config = dict(
    image_size=48,
    encoder_mlp_ratio=4,
    decoder_fused_qkv=False,
    residual_init='none',
    beta2=0.999,
    steps=6700,
    batch_size=128,
    warmup_steps=330,
)
Rows from block 12 of the image encoder, named by matrix and row number. Each number is 128 + 24 x the weight over the matrix's rms, rounded and kept within 0 to 255. All counts start at 0.
# fc2: MLP down (encoder.blocks.12.mlp.fc2.weight, 512x2048), inputs 1368-1481
fc2.167 [154 138 111 131 100 145 126 109 107 106 104 109 124 192  92 108 141 112 132 104 130 118 131 100 125 158 109 110 121  50 141 132  91 130 111 139 135 125 117 115 157 147 158 183 129 114 107 121 126 153 111 102 132 136 134  95 133 101 146 101 146  99 191  92 153 123  91 143 149 140 117 116 154 139 105  99 113 123 146 123  90 149  95 132  98 143 109 185 111 106 167 136 120  85 125 137 121 119 119 103 145 135  88 139 114  83 129 116 118 158 141  74 146 125]
fc2.168 [126  71 177 139 106 105  99 111 112 171 107 134 142 151 107 161 106 134 154 142  91 107 131 107 125 104 134 118 139 115 172 131 126 110  92 136 157 145 114 143  98 154 139 109 122 161 146 131 113 135 136 149 143 115 105 142 122 120  96 125 116 124 109 140 123 134 126 127  91 164 130 130 163 129 124 151 149 127 117 164 137 160 118 167 133 121 121 156 116 156  65  99 154 126 109 130 157 122 121 129 113 132 106 148 101 150  85 148 126 102 186 162 113 172]
fc2.169 [140 120 109 128 108 140 137 157 148 106  88 165 111 172 122  96 112 123 117 141 143 150  90  85 171 122 110 110 156 170  96 110 132  94 112 127 100 133  96 125 160 137  94 102 110 155 139  89 136 171 162 152 131 105 146  84 132 122 167  55 137 108 119 143 155 127 122  81 134 165 152 119 194 154 100 139 140 133 115 172 132 116 127 135 128 118  71 148  56  92 131 147 106 137 148 110 112 134 147 177 123 145 103 130  57  85 129  92 120  83 132  94 157 131]
fc2.170 [ 91 130 118 109 121 116  99 101 132 112 123 148 181  98 133 160 141 118  98 136 104 163 132 162 151  79 130 157 137 119  91  89 120 109 134 146 113 134 130 110 121 136  90 147 108 137 166 130 115 144 141 113 127 132 157 123 137 124 121  93 117 165 124 120 155 136 144 157 151  80 165 147 138 103 104 139 140  99 148 134 118 154 114 122 130 141 126 103 110 110 124 148 109 164  93 141 143 135 113  77  91 148 186  94 143 105 197 153 158 150 125 150 118  96]
fc2.171 [129 155 104 118 103 145 146 124 107 149  73  89 106 103 127 131 132 132 105  96 165 113 100 126 135 141 110 117 101  95 132 130 140 167 125 115 131 165 113 119 133 130 110  93 118 130 117 140  85 112  98 146 125  90 113 147 143 151 141  98 135  60 171 181 124 110 137 128 100 126 170 155 129 101 139  79 151 153 184 135 170  68 147 128 174 103  92 156 126 129 161 101 156 116 115 150 103 143  94 137 137 134 145 129 114 175 146  92 110 128 103  99 118 132]
fc2.172 [136 137 137 123  91  92 100 106  59 138 111 148 109 157 120 152 119 112 171 114 134 106 109 125  82 131 147 118 153 122 126 128 107  84 108  91 151 129  93 117 128 120 132  78 151 155 118 128 124 127  95 163 141 137 147 141 133 139 134 100 126  89 136 153 123 127 120 137 118 117 155 142 135 153 139 147 132 127 109 135 168 114 151 105 170 159 121  89 105 111 106 114 110 112 121 143 174 142 118 127 121 139 129 123 130 121 138 137 137 128 131 114 150 153]
fc2.173 [ 90 108 101 125 158 127 156 113 144 180 135 130 208 119 147 103 160 122 152 137 146 124 139 101 108 139 167 106  92 108 140 106 118 136 121 127 157 134 102  45 116 116 136 101  97 131 138 128 130 121 139 150 116 116 191 117 155 134  89 107 162 152 112 125 113 112 117 135 131 107 151 107 139 147 144 106 116 156 149 126 119 134  98 189 105 149  79 159 121 143 138 173 108 109  86 123 176 175 124 175 147 178 142  93 100 163 132 115 108 133 175 172 134 141]
fc2.174 [122 159 152  79 128 144 135 142 141 118  95  83 150 116 144 109 140 109 133 120 138 171 113 144 138  99 125 142 118 119 121 101 138 116 142 127 116 145 139 151 143 154 104 140 124 118 139 128 132 117 134 121 135 140 140 122 103  95 140 132 207 137 163 190 112 113 113 108 138 118 169 129 132  87 119 129 143 111 111 106 137 101 145 103 173 132  93  97 140 121 128 120 129 154 133 174 121 153 123 165  90 135 119 115 198 124 168 104 125  97 151 119 117 139]
fc2.175 [176 152 138  82 119 132 103 134  92 131  96  82 153 116 143 115 130 120 146 179 130 156 117  93 104 143 158 162 139 131 132 132 114 112 118 131 123 171 146 133 132 151 130 168 131 126 119 145 110 128 130 116 154 106 150  72 112 109 131 100 127 103 134 148 126 144 137 184 140 110 124 105 119 157 118 101 103 127 191 101 119 133 136 157 123 167  95 119 102 142 128 144 122 129 124 132 135 113 120 124 163 123 138 136 143 106 131 105 114 153 128 152 107 110]
fc2.176 [152 158  95 107  85 109 152 146 151 124 148 143 126 101 119 119 121 137 155 120  98 119  77 111 116  87 112 154 134  99 171 111 150 176  85 145 112 119 109 107  77 157 128 150 143 138 118 122 101 116 132  99 158  96 128 138  86 112 121 142  76 129 127 100 121 150 170 165 128 147 148 165 137 100  95 120 171 110 147 131  90 102 122 123 116 135 136 136 167 127 150  94 110 156 127 133 144 128 124 111  58 100  98 108 146 210  89 131 140 109 158 123 136 135]
fc2.177 [134  99 147 122 129 108 130 107 171 124 180 146  91 129 150 120 107 143 111 163 106  78 162 146 103 148  92 114 127 131 150 142 139  93 142 101 120 122 117 153 174 127 111 119 148 154 117 100 151 114 117 163 124 133 134 153 122 133 128 144 182 159 106 143  97 132 141  90 156 137 118 112 136 106 130 131 162 111  92 157 129 153 128  92 133 101 138  76 125 129 127 153 159 136 105  99 155 146 132 148 127 112 117  91 138 152  99 125 127 137 141 121 116  97]
fc2.178 [142 153 137 127 142 152 132  82 121 110 145 139 181 153 137 140 116 151 161 143 102 181 111 117 135 148 142 125 157 144 106 102 150 111 124 111  78 140 147 119 135 122 135 182 123 137 146 129 142 153 160 112 109 132  93 133 121 152 129 123 146 129  96 120 160 167 126 117  91  91 105 120 138 127 106 148 161 104 161 151 113 129  84 124 132 150 154  82 136 109 149 136 169 139 157 125 106 160 130 110 133 160 138 128 116 142 127 140 133 151 172 165 120  77]
fc2.179 [104 179 132 109 142 122  86 152 139 146 108 108 120 118 150 143 124 134 138 115 133 116 157 140 109 176 128  86 109 133 115 115 153 169 138 179 140 119 127 164 136 148 127  80 129 183 132 107  97  94 124 138 120 120 135 148 112  98 173 103 137  98  99 133 158 109 147  95 128 112 147 143 117 161 122 116 113 119 152  74 146 111 160 102 139 132  89 145 107 155  93 102 159 111 105 139 158 134 136 165 108 107 116 139 117 149 128 112 133 158 127 156  98 153]